A small image-text matching model, trained from scratch.
Training: soap at rate 0.002, 5900 steps, batches of 512.
Data: trained on simulated telescope pictures of galaxies, 97500 training examples, 31.0 epochs.
Rows from block 5 of the image encoder of a small image-text matching model, named by matrix and row number. Rows with one number belong to one neuron. Each number is 200 + 20 x the weight over its row's rms, rounded and kept within 0 to 999. All counts start at 0. After the name is the row's rms in percent of the matrix's.
After each neuron's rows are labels from the 100 images, of 14848, where the neuron reaches its highest value: "top examples" is what is common among them. Only what is clearly more common there than usual is listed. The data: simulated telescope pictures of galaxies.
# fc1: MLP up (encoder.blocks.5.mlp.fc1.weight, 384x96), inputs 0-95
# fc2: MLP down (encoder.blocks.5.mlp.fc2.weight, 96x384, transposed), outputs 0-95

fc1.75,090,171,191,235,197,202,179,203,192,169,225,176,163,214,225,212,237,243,206,201,221,176,201,224,201,203,175,189,205,204,202,198,196,188,193,233,182,218,198,231,198,209,195,240,232,175,210,229,228,201,192,173,200,193,203,221,214,245,235,256,199,202,224,166,222,208,205,167,235,203,191,217,188,207,208,213,218,197,188,184,205,194,191,204,188,207,173,209,185,181,193,204,160,199,216,199,198
fc2.75,093,218,197,190,212,164,203,236,221,201,182,220,208,167,201,180,176,218,206,242,238,207,181,192,206,186,208,246,167,197,195,234,233,194,205,164,210,217,190,202,192,203,210,185,194,225,187,189,194,178,198,189,171,209,178,193,229,190,183,159,205,161,175,214,182,220,233,225,199,194,195,165,216,187,184,174,164,230,209,174,191,168,211,200,199,195,206,184,202,201,208,224,215,210,220,221,202
top examples: barred spiral; winding: anticlockwise outward

fc1.216,119,207,210,220,196,202,200,219,200,167,193,245,226,192,172,235,214,227,178,195,213,205,197,168,234,196,172,180,193,188,182,192,183,203,228,205,195,189,204,201,195,181,187,200,229,200,192,198,209,176,230,219,199,194,220,194,208,178,176,200,178,203,195,211,196,200,226,191,185,208,166,176,196,267,239,196,223,219,198,198,238,186,208,207,207,192,141,188,184,220,199,167,207,224,208,164,214
fc2.216,121,217,198,228,248,177,206,199,191,213,184,212,181,176,205,197,211,203,201,196,174,217,183,216,192,212,240,207,214,195,216,174,161,169,218,194,220,235,192,181,201,214,232,201,212,170,159,209,202,202,192,230,199,200,234,196,188,202,184,162,211,162,215,176,211,215,199,190,190,194,232,191,242,198,230,203,178,208,203,195,221,208,187,202,176,223,228,206,213,167,208,205,176,167,183,159,179
top examples: irregular

fc1.91,114,210,199,217,177,166,200,183,170,173,216,232,202,150,226,184,200,172,215,190,207,194,176,206,210,176,209,206,196,207,213,213,231,207,163,262,169,160,227,193,175,207,183,216,182,211,195,237,208,187,226,191,223,212,201,190,216,220,181,168,183,207,184,195,199,227,219,198,225,177,211,228,194,220,198,221,194,182,206,202,228,206,186,159,187,181,195,194,208,175,220,210,198,179,192,202,180
fc2.91,118,209,201,186,228,251,195,207,244,218,195,169,196,223,225,208,154,182,219,213,184,186,200,176,182,208,208,189,246,224,173,198,184,190,225,180,255,202,170,165,204,219,200,154,184,182,203,209,172,237,219,214,204,187,207,215,192,184,183,171,212,199,186,200,213,213,198,191,224,199,175,169,213,169,182,183,191,198,203,230,209,210,206,190,195,192,181,194,189,194,213,194,217,216,197,218,210
top examples: merging pair

fc1.47,148,197,222,206,205,185,193,209,169,183,209,190,203,202,185,217,167,196,233,219,178,208,195,205,222,168,174,202,190,195,201,202,168,205,196,181,186,197,195,195,200,199,190,191,219,203,170,159,154,193,225,181,223,198,226,235,199,212,171,167,176,211,214,198,219,195,199,179,191,210,245,215,184,241,232,199,190,196,215,212,230,189,188,268,176,238,193,217,216,184,212,177,222,202,197,184,211
fc2.47,132,231,189,192,230,186,197,145,224,225,190,198,221,193,219,170,221,220,172,235,182,179,189,174,192,223,189,189,202,212,184,170,227,222,211,183,195,183,199,199,192,203,223,168,187,199,199,193,188,219,190,181,170,194,202,193,203,130,216,186,227,191,223,201,200,203,193,213,168,196,165,191,195,202,228,222,192,195,184,208,192,203,204,154,184,211,196,204,195,196,188,181,169,199,237,189,166
top examples: barred spiral; tilted; winding: anticlockwise outward

fc1.377,109,209,213,236,224,207,202,232,191,170,224,194,184,218,197,191,160,207,212,218,182,175,180,210,205,195,198,212,177,196,226,194,177,207,194,194,159,182,214,235,187,172,188,181,171,199,196,177,164,211,212,166,204,208,210,187,186,198,235,202,154,172,189,197,205,183,241,199,220,192,186,218,197,192,237,248,210,223,205,184,194,236,204,180,206,178,213,196,180,205,200,174,182,160,213,197,185
fc2.377,106,236,182,205,198,193,164,184,219,216,207,243,216,238,212,187,163,230,176,182,162,210,169,172,205,206,213,194,226,231,206,238,255,199,205,209,199,213,218,231,226,187,212,213,186,185,201,196,215,189,194,233,183,197,205,220,212,219,200,216,222,214,202,206,223,220,237,207,245,204,216,202,193,215,201,189,192,203,189,196,223,195,195,248,214,199,212,207,213,177,228,207,190,185,185,220,207
top examples: barred spiral; irregular

fc1.340,067,168,185,234,214,201,204,238,216,191,233,232,199,202,218,184,230,198,195,228,211,176,202,191,210,178,202,217,184,189,180,194,236,215,194,229,196,173,199,231,198,192,168,220,177,245,182,209,176,197,181,208,220,176,221,192,206,217,174,191,187,217,205,224,209,225,230,206,188,183,216,213,190,223,179,197,153,228,180,167,162,181,220,222,201,219,213,212,203,207,200,173,173,173,206,214,193
fc2.340,072,219,200,205,243,181,171,187,183,200,225,147,199,223,212,176,173,192,196,204,224,205,190,204,214,188,206,167,210,186,212,185,207,209,237,235,218,202,216,184,202,224,173,202,234,168,189,185,222,198,184,204,248,187,196,191,206,197,200,197,198,211,217,177,197,214,216,220,192,182,187,193,200,206,205,189,261,221,208,233,213,209,190,182,167,207,201,191,201,223,224,228,199,201,194,139,204
top examples: irregular; barred spiral

fc1.171,096,204,163,178,210,230,222,198,232,229,183,221,224,197,228,167,207,225,228,177,205,168,205,181,223,198,198,186,187,192,188,179,197,253,168,193,170,199,217,201,226,177,192,214,200,205,176,227,199,195,211,220,177,175,196,193,270,228,204,210,237,189,184,198,212,205,227,168,188,191,204,195,198,216,160,195,212,212,215,204,179,206,203,225,186,203,193,183,187,169,198,200,205,210,189,208,196
fc2.171,086,182,213,213,212,207,223,240,193,192,223,193,162,179,210,200,174,200,215,176,203,200,188,183,218,188,243,190,171,244,213,178,232,192,207,225,181,191,196,165,222,201,172,195,180,194,204,207,196,161,187,167,229,186,202,215,195,199,164,207,160,189,166,201,192,219,231,212,235,174,200,207,174,189,210,205,213,188,218,167,206,165,242,186,207,217,223,225,197,203,212,199,192,203,190,205,208
top examples: bright star with spikes

fc1.370,072,202,217,184,198,242,215,227,207,175,195,236,223,179,199,219,202,167,211,216,209,183,214,234,196,197,169,199,208,207,203,193,197,246,181,222,191,209,160,180,224,227,170,218,231,239,201,191,183,223,196,211,187,187,174,196,204,185,218,194,228,207,212,206,205,193,223,174,229,217,202,232,213,207,189,215,176,236,160,186,180,169,228,206,179,197,216,209,228,200,180,202,172,212,222,222,189
fc2.370,067,170,251,209,220,170,168,179,193,182,217,204,215,253,214,202,234,203,182,203,208,242,196,176,214,188,210,216,207,205,204,184,188,190,230,179,252,171,189,192,221,200,203,220,207,189,186,235,202,202,233,236,202,195,219,218,211,186,196,211,208,209,173,173,231,221,209,230,205,207,179,211,180,201,227,188,196,213,190,208,197,219,174,220,195,204,228,234,224,199,198,215,208,186,212,177,181
top examples: noisy; many stars

fc1.297,090,203,213,223,236,227,186,187,204,203,214,159,163,234,195,234,245,187,195,196,196,196,234,208,189,187,215,214,180,188,201,195,191,216,200,228,190,243,200,175,185,173,191,218,214,203,202,200,176,166,211,161,171,200,208,197,201,164,179,187,219,240,196,174,195,184,167,204,210,217,243,210,233,177,228,202,168,200,210,187,221,201,219,209,199,198,164,200,188,171,201,201,189,194,208,210,206
fc2.297,094,219,218,202,173,189,227,216,180,177,193,209,241,162,178,159,193,192,214,179,245,187,190,159,193,213,195,173,193,191,201,221,200,200,200,213,223,154,164,213,200,197,196,188,177,201,201,205,191,195,175,221,211,201,172,209,219,206,183,214,187,185,196,224,209,167,184,190,187,193,170,185,167,214,183,179,195,214,243,211,193,224,227,175,219,224,200,217,215,219,209,184,184,212,212,162,165
top examples: many stars

fc1.226,078,200,183,192,184,197,190,249,242,199,219,196,208,190,202,198,195,182,228,226,205,177,221,180,200,161,197,197,200,204,167,212,199,185,170,226,163,194,178,219,181,190,215,201,170,196,192,193,237,211,237,190,204,211,179,191,250,194,173,223,194,180,213,228,219,215,175,194,216,191,205,214,195,218,229,211,190,178,208,186,168,227,198,199,194,218,187,205,216,149,202,179,199,176,174,186,163
fc2.226,071,191,219,205,216,216,228,212,224,206,197,174,195,247,182,175,182,218,183,213,197,209,183,206,215,208,210,178,227,195,229,189,193,220,223,205,227,195,243,209,219,210,198,179,192,241,202,199,179,225,167,189,214,217,201,204,196,247,181,179,222,193,170,228,220,178,222,208,161,196,202,177,210,178,228,174,205,208,214,201,197,180,206,233,216,209,206,201,213,227,216,214,199,212,199,265,186
top examples: many stars; merging pair

fc1.96,095,201,251,175,188,177,220,224,192,223,214,178,182,171,199,229,206,187,208,191,185,183,211,210,202,187,229,226,235,196,192,225,195,183,227,237,190,184,216,197,206,184,205,192,203,213,205,192,203,183,213,215,201,194,216,213,230,193,155,192,229,192,235,220,209,190,229,211,162,192,206,181,227,138,174,192,204,238,202,174,219,179,195,203,217,185,201,209,187,188,193,218,194,175,239,205,189
fc2.96,096,182,221,189,201,237,177,206,199,240,210,204,211,215,204,188,183,197,187,197,208,215,186,234,188,164,235,195,186,221,206,209,188,179,208,208,197,176,214,213,245,205,176,191,211,173,186,222,199,197,213,181,199,225,202,207,196,199,235,215,160,198,147,195,198,179,146,245,179,177,167,206,202,235,210,209,203,191,191,234,224,225,226,212,228,217,188,189,209,200,219,187,204,224,196,184,190
top examples: noisy; flattened elliptical

fc1.22,069,205,243,208,205,195,178,212,165,211,203,221,223,210,227,182,198,188,232,214,232,177,206,190,239,203,210,218,214,176,187,222,198,186,207,191,180,162,198,211,205,197,189,237,213,187,195,225,220,189,207,196,200,168,195,213,161,189,211,196,197,179,194,212,217,155,242,210,200,210,182,198,191,214,218,195,198,196,188,214,205,174,184,227,181,223,184,225,203,230,170,185,205,139,162,223,213
fc2.22,077,185,178,183,207,216,202,193,226,187,193,221,175,189,188,251,237,211,179,216,250,234,180,215,191,173,196,213,224,200,181,194,209,194,175,216,201,262,214,184,194,185,217,217,196,190,217,199,183,202,206,223,208,217,205,198,218,199,213,208,181,214,186,183,179,214,189,187,207,201,195,209,202,161,187,218,215,192,213,198,171,210,207,200,221,163,225,222,218,223,256,207,202,167,182,193,237
top examples: irregular; bright star with spikes

fc1.240,125,185,228,176,196,154,210,168,188,188,201,213,160,202,226,215,229,227,213,193,183,204,213,186,226,154,200,175,195,189,218,189,215,169,231,190,190,211,200,174,224,177,206,199,206,228,182,184,237,193,210,219,200,181,224,196,205,241,212,201,158,215,234,173,222,217,218,166,218,197,201,195,206,196,206,220,220,167,209,183,193,213,167,202,216,218,180,194,202,189,211,198,198,187,211,232,233
fc2.240,121,234,208,241,208,233,181,199,208,208,204,206,219,199,193,185,215,190,220,190,242,162,198,241,186,216,207,210,193,230,178,195,206,220,208,170,201,195,198,198,175,184,190,241,176,189,238,190,190,199,215,201,241,204,208,177,169,198,222,220,211,177,198,183,194,232,171,234,207,205,196,168,191,204,194,228,204,218,201,215,179,181,235,163,186,208,223,208,186,196,160,226,206,217,213,176,199
top examples: many stars; noisy; bright star with spikes; barred spiral

fc1.348,094,216,190,202,203,205,188,194,164,197,180,226,177,192,198,198,209,208,217,175,178,204,204,221,181,199,212,192,214,204,209,207,175,217,179,217,209,181,189,192,216,250,178,179,184,169,233,209,208,181,199,219,193,159,244,211,180,185,184,174,230,181,204,214,208,185,170,199,247,249,195,206,204,207,238,199,228,180,216,186,216,181,183,233,184,183,192,189,186,163,180,208,183,190,217,221,168
fc2.348,090,203,208,192,189,163,179,180,202,172,207,191,232,221,218,200,162,189,226,227,235,191,188,224,207,247,194,196,209,185,197,238,188,203,190,221,199,198,209,194,212,194,227,219,190,221,189,165,207,184,184,189,167,221,166,220,217,186,206,216,189,236,150,196,225,189,198,213,188,179,203,213,199,215,201,203,164,196,170,231,194,220,221,212,207,224,177,227,244,222,213,224,194,193,214,193,189
top examples: noisy

fc1.220,083,210,193,186,185,202,211,196,229,186,200,199,199,221,198,192,243,178,189,152,206,187,169,213,171,203,217,240,242,205,214,189,187,217,212,203,213,210,157,183,196,187,189,232,204,195,240,212,207,195,216,222,206,194,203,258,215,210,175,199,183,184,197,215,229,196,217,199,209,234,224,206,207,179,209,218,183,223,220,176,178,194,183,219,182,197,157,238,226,197,204,171,217,203,226,203,194
fc2.220,079,181,205,208,193,171,158,205,197,210,190,192,178,171,176,198,198,201,175,167,224,214,220,162,204,213,193,185,189,228,213,216,186,210,164,197,189,181,216,228,215,222,193,184,194,195,202,187,216,214,169,209,166,206,202,181,174,198,169,210,213,219,180,241,207,169,231,187,231,173,201,152,196,188,230,194,207,172,214,194,228,230,187,220,208,199,186,172,207,195,188,177,194,191,192,185,152
top examples: noisy; bright star with spikes

fc1.7,072,195,193,193,177,184,188,215,229,189,222,225,195,181,181,184,220,189,197,210,185,211,227,199,201,172,183,205,217,206,171,165,193,212,203,229,191,203,174,209,219,208,137,193,204,213,184,232,184,226,197,217,191,210,188,217,184,212,201,223,175,221,181,221,241,170,202,206,240,219,190,245,191,197,236,206,177,163,215,185,193,191,182,203,230,187,204,197,225,202,208,158,169,222,222,205,200
fc2.7,072,200,219,230,240,186,183,180,181,229,201,214,199,205,184,184,209,184,165,190,217,200,190,179,192,199,180,177,210,197,212,231,176,165,211,217,219,203,215,204,191,208,223,210,210,216,216,151,224,199,239,172,179,207,203,176,217,162,219,220,196,250,184,182,168,227,164,226,184,185,197,181,180,223,189,209,202,217,189,194,195,191,181,206,178,182,232,184,181,207,201,220,189,176,231,205,173
top examples: merging pair; edge-on disc

fc1.213,128,202,176,237,208,205,182,230,222,240,216,171,185,208,210,196,174,202,199,156,224,191,189,224,217,211,216,195,202,190,234,205,183,205,170,210,194,223,209,214,166,207,201,188,198,222,184,206,215,178,187,210,221,212,237,225,186,221,177,193,211,222,181,201,182,224,211,193,212,237,255,226,175,207,230,217,205,192,198,259,203,202,227,193,214,202,175,192,183,197,211,197,203,202,206,226,167
fc2.213,136,149,180,193,182,205,188,181,213,173,176,224,183,214,210,211,171,209,204,174,207,208,198,201,203,202,230,202,202,230,167,169,227,188,206,177,225,202,194,190,229,201,184,215,192,194,163,218,230,211,197,188,179,171,153,195,226,187,190,238,192,196,194,219,186,219,214,163,191,184,192,163,196,201,184,222,190,208,212,174,225,165,209,240,209,173,190,200,244,195,221,200,183,205,213,209,216
top examples: bright star with spikes; merging pair

fc1.346,111,202,181,191,187,210,230,178,212,196,207,235,237,192,184,179,200,190,192,220,210,211,213,185,174,195,257,187,205,216,193,208,184,202,199,229,222,171,196,201,238,218,175,184,194,174,196,182,205,174,160,199,168,225,190,175,148,180,225,197,185,173,195,180,221,215,201,213,214,184,214,196,190,195,205,170,205,222,201,175,206,181,198,205,209,197,242,218,219,192,194,159,205,190,197,245,177
fc2.346,113,187,185,215,207,208,199,212,176,203,194,167,205,225,186,224,194,181,218,194,183,190,213,195,224,208,163,215,203,215,206,179,232,235,207,212,178,208,209,217,160,223,207,200,215,185,241,179,178,191,221,202,198,199,186,225,216,191,158,214,193,214,211,212,177,194,204,183,202,207,258,180,203,259,207,234,214,215,204,168,196,187,186,248,201,200,189,226,206,190,244,179,195,196,190,206,219
top examples: barred spiral; merging pair; winding: clockwise outward

fc1.194,097,164,233,204,216,218,187,184,195,224,222,222,173,189,217,242,181,214,191,228,212,213,211,206,230,219,190,211,175,181,194,191,167,211,224,210,204,198,207,186,181,199,199,170,177,187,185,220,235,169,191,227,209,188,194,226,138,217,222,188,198,187,220,229,198,197,202,220,205,206,186,239,201,228,167,204,182,199,215,201,204,195,164,175,203,201,183,215,172,195,200,183,191,156,224,213,186
fc2.194,089,234,185,214,174,224,225,180,235,195,171,215,158,240,182,197,211,188,180,189,208,170,176,180,224,182,193,212,204,225,137,198,193,205,202,217,189,204,233,173,203,195,196,181,193,205,157,210,225,187,224,203,226,195,196,202,207,205,174,202,192,206,200,200,221,209,194,176,200,221,179,215,176,199,197,223,238,212,212,184,191,228,176,182,227,198,185,211,200,169,225,190,186,164,212,219,221
top examples: irregular; barred spiral

fc1.128,066,187,224,205,174,155,183,195,214,183,212,202,204,184,203,198,203,231,220,189,193,194,219,222,235,188,230,201,179,187,175,218,191,205,170,219,172,163,208,225,195,163,203,198,171,188,220,169,192,198,227,207,223,178,174,210,202,182,186,193,163,180,172,232,222,181,219,197,217,191,225,214,173,210,196,179,188,192,231,204,215,181,192,205,196,230,197,225,247,155,194,179,216,199,214,208,180
fc2.128,079,193,160,201,162,207,243,194,217,227,179,175,195,195,188,211,179,171,183,205,194,206,161,127,173,188,193,187,216,199,186,178,220,212,224,184,194,223,185,169,205,189,195,209,194,194,174,197,178,214,203,173,197,187,183,178,216,232,216,184,204,201,218,209,180,218,191,203,188,174,205,190,193,182,229,212,234,224,198,209,198,222,203,236,200,173,235,192,184,241,200,191,202,185,208,223,206
top examples: irregular; barred spiral

fc1.269,070,237,183,153,196,243,194,225,208,173,203,221,218,208,225,187,175,173,237,210,205,185,199,205,177,206,207,211,184,175,211,205,202,209,192,210,176,214,194,187,181,223,202,204,205,183,210,239,178,174,213,164,202,209,201,194,207,203,201,201,217,177,219,210,213,204,184,199,226,230,229,174,190,214,190,217,180,190,200,182,192,238,201,221,227,204,203,210,252,196,198,156,188,173,230,176,158
fc2.269,080,169,197,201,212,232,206,179,207,213,228,212,185,178,159,208,179,226,196,194,202,213,187,191,173,194,190,154,223,192,230,194,202,183,217,200,194,207,228,222,156,175,197,198,189,218,205,196,209,224,212,239,201,163,221,174,210,210,244,166,171,203,208,188,202,194,214,214,172,228,235,201,184,192,222,171,221,206,219,220,192,185,226,175,215,190,170,177,196,206,209,217,220,223,218,197,225
top examples: many stars; winding: anticlockwise outward; barred spiral

fc1.34,104,185,193,181,192,172,185,213,177,172,177,201,204,190,195,196,201,205,188,200,199,202,213,180,215,163,208,206,201,200,162,239,195,215,224,177,192,191,172,195,182,223,186,218,201,203,194,186,223,179,191,204,215,157,195,180,208,276,184,171,218,183,179,197,216,219,207,194,218,215,203,198,175,208,192,181,222,176,194,189,234,183,193,228,246,154,235,178,202,180,184,214,191,193,228,211,193
fc2.34,116,185,191,214,197,204,183,164,228,208,225,197,219,189,199,215,199,207,189,200,218,180,182,203,182,239,209,233,233,195,205,206,176,178,202,218,233,244,234,227,202,190,188,139,185,176,195,178,200,229,197,196,169,224,204,207,205,171,247,192,192,205,204,158,202,219,180,199,198,214,203,224,182,173,167,192,180,211,229,195,198,200,204,187,171,230,225,199,204,218,234,189,195,214,196,197,203
top examples: noisy; bright star with spikes; star cluster; flattened elliptical

fc1.198,073,202,187,245,186,203,241,211,210,198,216,223,177,229,214,219,197,203,216,164,177,179,204,227,211,183,213,174,186,214,202,194,192,208,187,226,200,186,201,226,173,196,221,209,209,194,200,221,195,214,222,225,209,206,222,213,199,213,187,193,210,180,187,200,196,205,242,235,182,189,249,201,212,215,186,197,188,201,217,171,191,178,180,237,181,166,181,221,184,189,198,190,224,209,172,176,133
fc2.198,064,180,182,189,215,208,182,244,192,186,204,195,187,197,154,212,199,194,188,186,213,220,186,167,191,228,189,226,180,205,181,192,211,212,228,189,190,199,207,192,224,159,219,213,183,199,191,187,189,181,228,214,194,211,184,183,217,207,168,204,178,210,216,214,180,203,202,188,225,213,172,226,185,235,164,194,181,151,221,170,225,216,248,171,218,220,231,216,192,214,194,205,210,214,161,220,196
top examples: noisy; barred spiral; winding: anticlockwise outward

fc1.63,086,180,190,186,228,209,216,210,215,188,237,223,166,174,207,202,210,207,210,191,217,168,222,177,240,164,243,201,204,204,218,184,194,209,186,210,196,191,187,190,179,170,198,197,192,195,182,198,206,204,184,208,173,207,255,198,208,171,210,229,227,151,196,220,238,201,215,176,193,221,191,179,215,169,175,207,190,188,222,192,229,211,222,210,193,225,166,210,182,220,186,208,217,177,206,170,187
fc2.63,104,193,198,201,163,229,221,219,185,172,208,219,229,208,158,211,165,204,204,224,192,198,212,247,165,195,183,180,187,221,235,195,182,212,181,203,181,227,181,187,210,197,248,201,207,203,214,223,206,197,174,203,220,209,171,217,179,202,194,184,181,216,192,195,195,247,214,237,198,207,195,181,187,218,164,181,235,170,198,185,189,170,183,198,207,205,219,195,204,200,227,184,157,221,197,201,201
top examples: many stars; star cluster

fc1.288,080,193,169,229,216,237,184,203,223,209,239,225,185,199,210,208,209,201,184,190,220,212,218,172,196,183,176,180,192,178,205,171,178,223,185,204,208,172,204,200,190,174,195,194,193,204,189,209,192,214,234,165,214,243,193,215,187,199,194,214,199,230,196,189,190,186,281,240,231,205,225,191,179,212,195,208,181,190,201,204,208,190,225,219,243,187,198,224,196,210,201,197,171,177,179,207,197
fc2.288,093,212,177,210,196,244,180,195,232,192,183,179,180,226,192,212,225,181,195,235,232,176,190,196,239,217,190,177,172,196,172,225,214,220,177,215,182,205,206,205,204,170,165,225,196,202,202,208,216,185,202,253,205,199,183,208,173,222,209,187,164,172,240,255,199,237,184,206,209,188,206,220,205,214,224,194,197,191,202,182,192,203,199,213,182,197,205,186,172,199,220,201,208,194,179,202,166
top examples: irregular; barred spiral

fc1.191,069,206,193,241,157,190,200,210,206,167,187,216,212,241,223,198,190,167,199,209,214,187,174,209,205,215,208,189,197,195,175,189,181,254,216,211,207,204,206,216,191,190,172,197,194,188,197,176,212,153,215,222,174,149,170,179,185,239,203,182,199,222,193,172,207,192,219,176,218,195,223,167,196,208,210,206,215,199,175,177,216,185,176,228,187,180,215,221,210,199,176,198,171,188,200,197,171
fc2.191,071,204,188,177,227,184,220,191,203,216,198,186,179,214,199,184,210,176,216,220,183,190,234,198,238,218,207,212,195,202,210,206,252,181,201,201,174,163,190,217,215,202,201,177,214,183,211,236,222,241,230,191,190,192,224,193,171,177,216,215,187,194,197,219,219,193,185,207,192,166,230,188,219,223,239,196,218,196,220,189,200,191,233,172,237,197,219,199,207,203,200,136,224,212,185,198,183
top examples: barred spiral; winding: clockwise outward

fc1.15,121,187,181,211,219,233,208,197,186,185,203,212,229,192,206,221,231,236,183,203,195,155,193,179,192,211,190,179,180,230,214,204,196,203,198,192,186,205,211,185,225,185,189,183,222,194,224,183,223,188,215,197,189,166,241,207,196,182,205,196,181,203,198,237,223,184,221,218,215,252,180,173,204,237,176,205,198,189,220,201,257,212,195,164,208,225,193,204,237,185,183,190,165,178,211,190,210
fc2.15,136,193,203,209,212,198,220,229,223,202,202,197,204,238,198,215,175,213,198,203,214,230,175,248,264,163,198,234,234,181,201,238,205,206,215,208,218,191,208,214,199,207,172,211,189,200,196,187,185,223,195,229,202,218,173,174,194,193,202,213,216,248,204,215,185,211,162,216,207,197,228,200,234,206,219,193,185,187,233,199,170,225,191,204,223,208,223,224,202,184,203,192,212,171,206,221,177
top examples: barred spiral; irregular; winding: clockwise outward

fc1.90,112,176,201,179,194,205,201,217,187,211,196,198,163,171,220,212,220,156,189,212,185,198,221,214,259,189,185,230,169,241,208,191,214,221,186,221,193,210,227,187,212,184,173,241,193,197,178,203,166,240,174,194,177,188,191,172,235,196,168,212,184,201,204,166,202,184,232,227,195,202,218,211,181,219,193,229,205,199,182,220,238,211,186,199,197,191,221,195,184,221,204,205,187,181,212,205,195
fc2.90,118,233,204,205,218,174,223,203,198,208,142,200,218,182,208,198,190,192,196,185,203,242,198,222,208,181,191,213,186,224,190,223,217,223,237,189,180,189,180,176,202,203,214,161,192,176,239,200,218,141,196,220,181,215,225,199,215,228,191,188,208,235,200,160,203,182,193,206,190,230,167,187,196,200,195,210,194,182,209,187,210,203,206,225,195,208,182,156,176,227,205,174,209,201,200,186,174
top examples: merging pair

fc1.183,064,193,204,232,192,206,224,178,264,218,192,195,184,208,177,184,220,191,181,194,202,176,216,144,230,198,209,160,196,216,200,204,206,198,194,217,169,205,175,177,171,204,164,212,198,236,185,191,188,210,200,193,186,191,187,216,190,222,221,190,187,183,196,159,182,196,229,219,196,229,213,197,198,218,258,202,189,217,213,202,171,194,215,178,216,183,206,222,222,171,192,196,218,208,190,224,218
fc2.183,067,214,222,183,176,230,220,221,194,214,194,169,222,209,190,195,162,184,231,177,240,236,207,227,214,195,189,213,194,243,188,208,210,183,227,193,219,211,185,228,195,186,223,207,230,202,183,217,210,184,184,203,181,195,218,185,186,199,202,209,184,210,194,192,170,205,209,203,195,224,211,174,234,221,153,201,191,221,218,191,198,144,182,235,152,210,197,223,181,188,191,186,193,195,205,209,168
top examples: barred spiral; irregular; winding: clockwise outward

fc1.68,085,232,208,206,193,256,215,219,176,194,235,177,208,185,201,196,191,185,194,238,223,201,188,234,192,208,188,161,182,205,200,182,165,211,212,196,192,214,220,194,171,164,166,168,164,175,203,222,213,209,193,185,205,195,206,197,218,202,185,200,161,203,199,191,212,193,235,199,211,226,243,198,215,214,182,229,209,187,212,222,190,216,199,246,197,189,240,183,183,179,215,212,183,196,201,199,176
fc2.68,107,202,197,176,225,194,196,152,224,205,196,199,194,198,188,187,200,210,198,195,199,210,203,182,190,207,227,203,214,176,207,207,269,215,191,239,182,170,170,213,237,178,171,225,218,201,206,222,175,200,205,191,234,144,185,215,237,215,249,207,203,190,210,224,204,203,209,191,210,206,193,221,177,221,213,219,178,220,187,184,200,238,237,173,205,205,186,189,201,200,189,184,193,194,201,197,192
top examples: irregular; barred spiral

fc1.163,104,211,174,207,177,187,203,184,237,210,243,197,188,232,198,193,212,212,211,215,227,205,203,200,219,202,204,196,198,178,193,217,186,227,185,188,195,179,179,239,192,201,185,188,178,189,195,204,200,135,204,234,193,186,200,181,226,186,194,217,218,209,195,221,197,227,218,211,214,196,184,194,213,220,218,230,211,218,198,179,245,168,168,167,142,199,209,182,182,181,185,211,178,178,201,176,177
fc2.163,095,180,205,231,206,192,207,195,180,205,191,210,198,258,220,178,161,212,226,192,214,191,202,191,190,211,200,229,234,208,202,183,200,206,186,209,195,216,213,175,230,210,229,171,174,204,174,183,190,208,217,187,200,200,176,218,157,182,231,202,182,195,204,178,199,172,154,176,223,152,232,163,211,193,179,188,215,181,190,213,222,219,219,227,181,178,223,206,227,223,207,184,197,211,194,205,201
top examples: ring galaxy

fc1.116,121,212,188,201,212,238,210,196,212,200,214,195,211,163,200,179,191,210,207,205,205,183,196,197,208,188,199,206,193,175,227,211,170,149,167,226,206,204,205,206,196,217,176,214,242,190,219,211,201,209,217,181,239,206,199,175,156,217,251,219,211,194,204,207,200,220,213,212,214,207,167,190,212,125,201,177,201,196,197,179,171,185,193,201,215,217,191,175,236,190,214,195,206,177,200,177,178
fc2.116,109,195,200,181,223,190,172,191,183,184,204,201,251,198,211,202,186,211,191,245,204,196,196,200,195,212,193,188,163,190,195,158,211,221,224,203,175,242,219,183,182,207,224,204,192,207,194,211,240,230,204,181,212,222,207,202,186,213,195,190,224,197,188,222,195,205,198,197,194,213,188,205,219,265,218,230,204,182,223,231,187,163,188,180,193,236,210,199,212,219,165,223,180,235,181,221,218
top examples: ring galaxy; barred spiral; lensed arc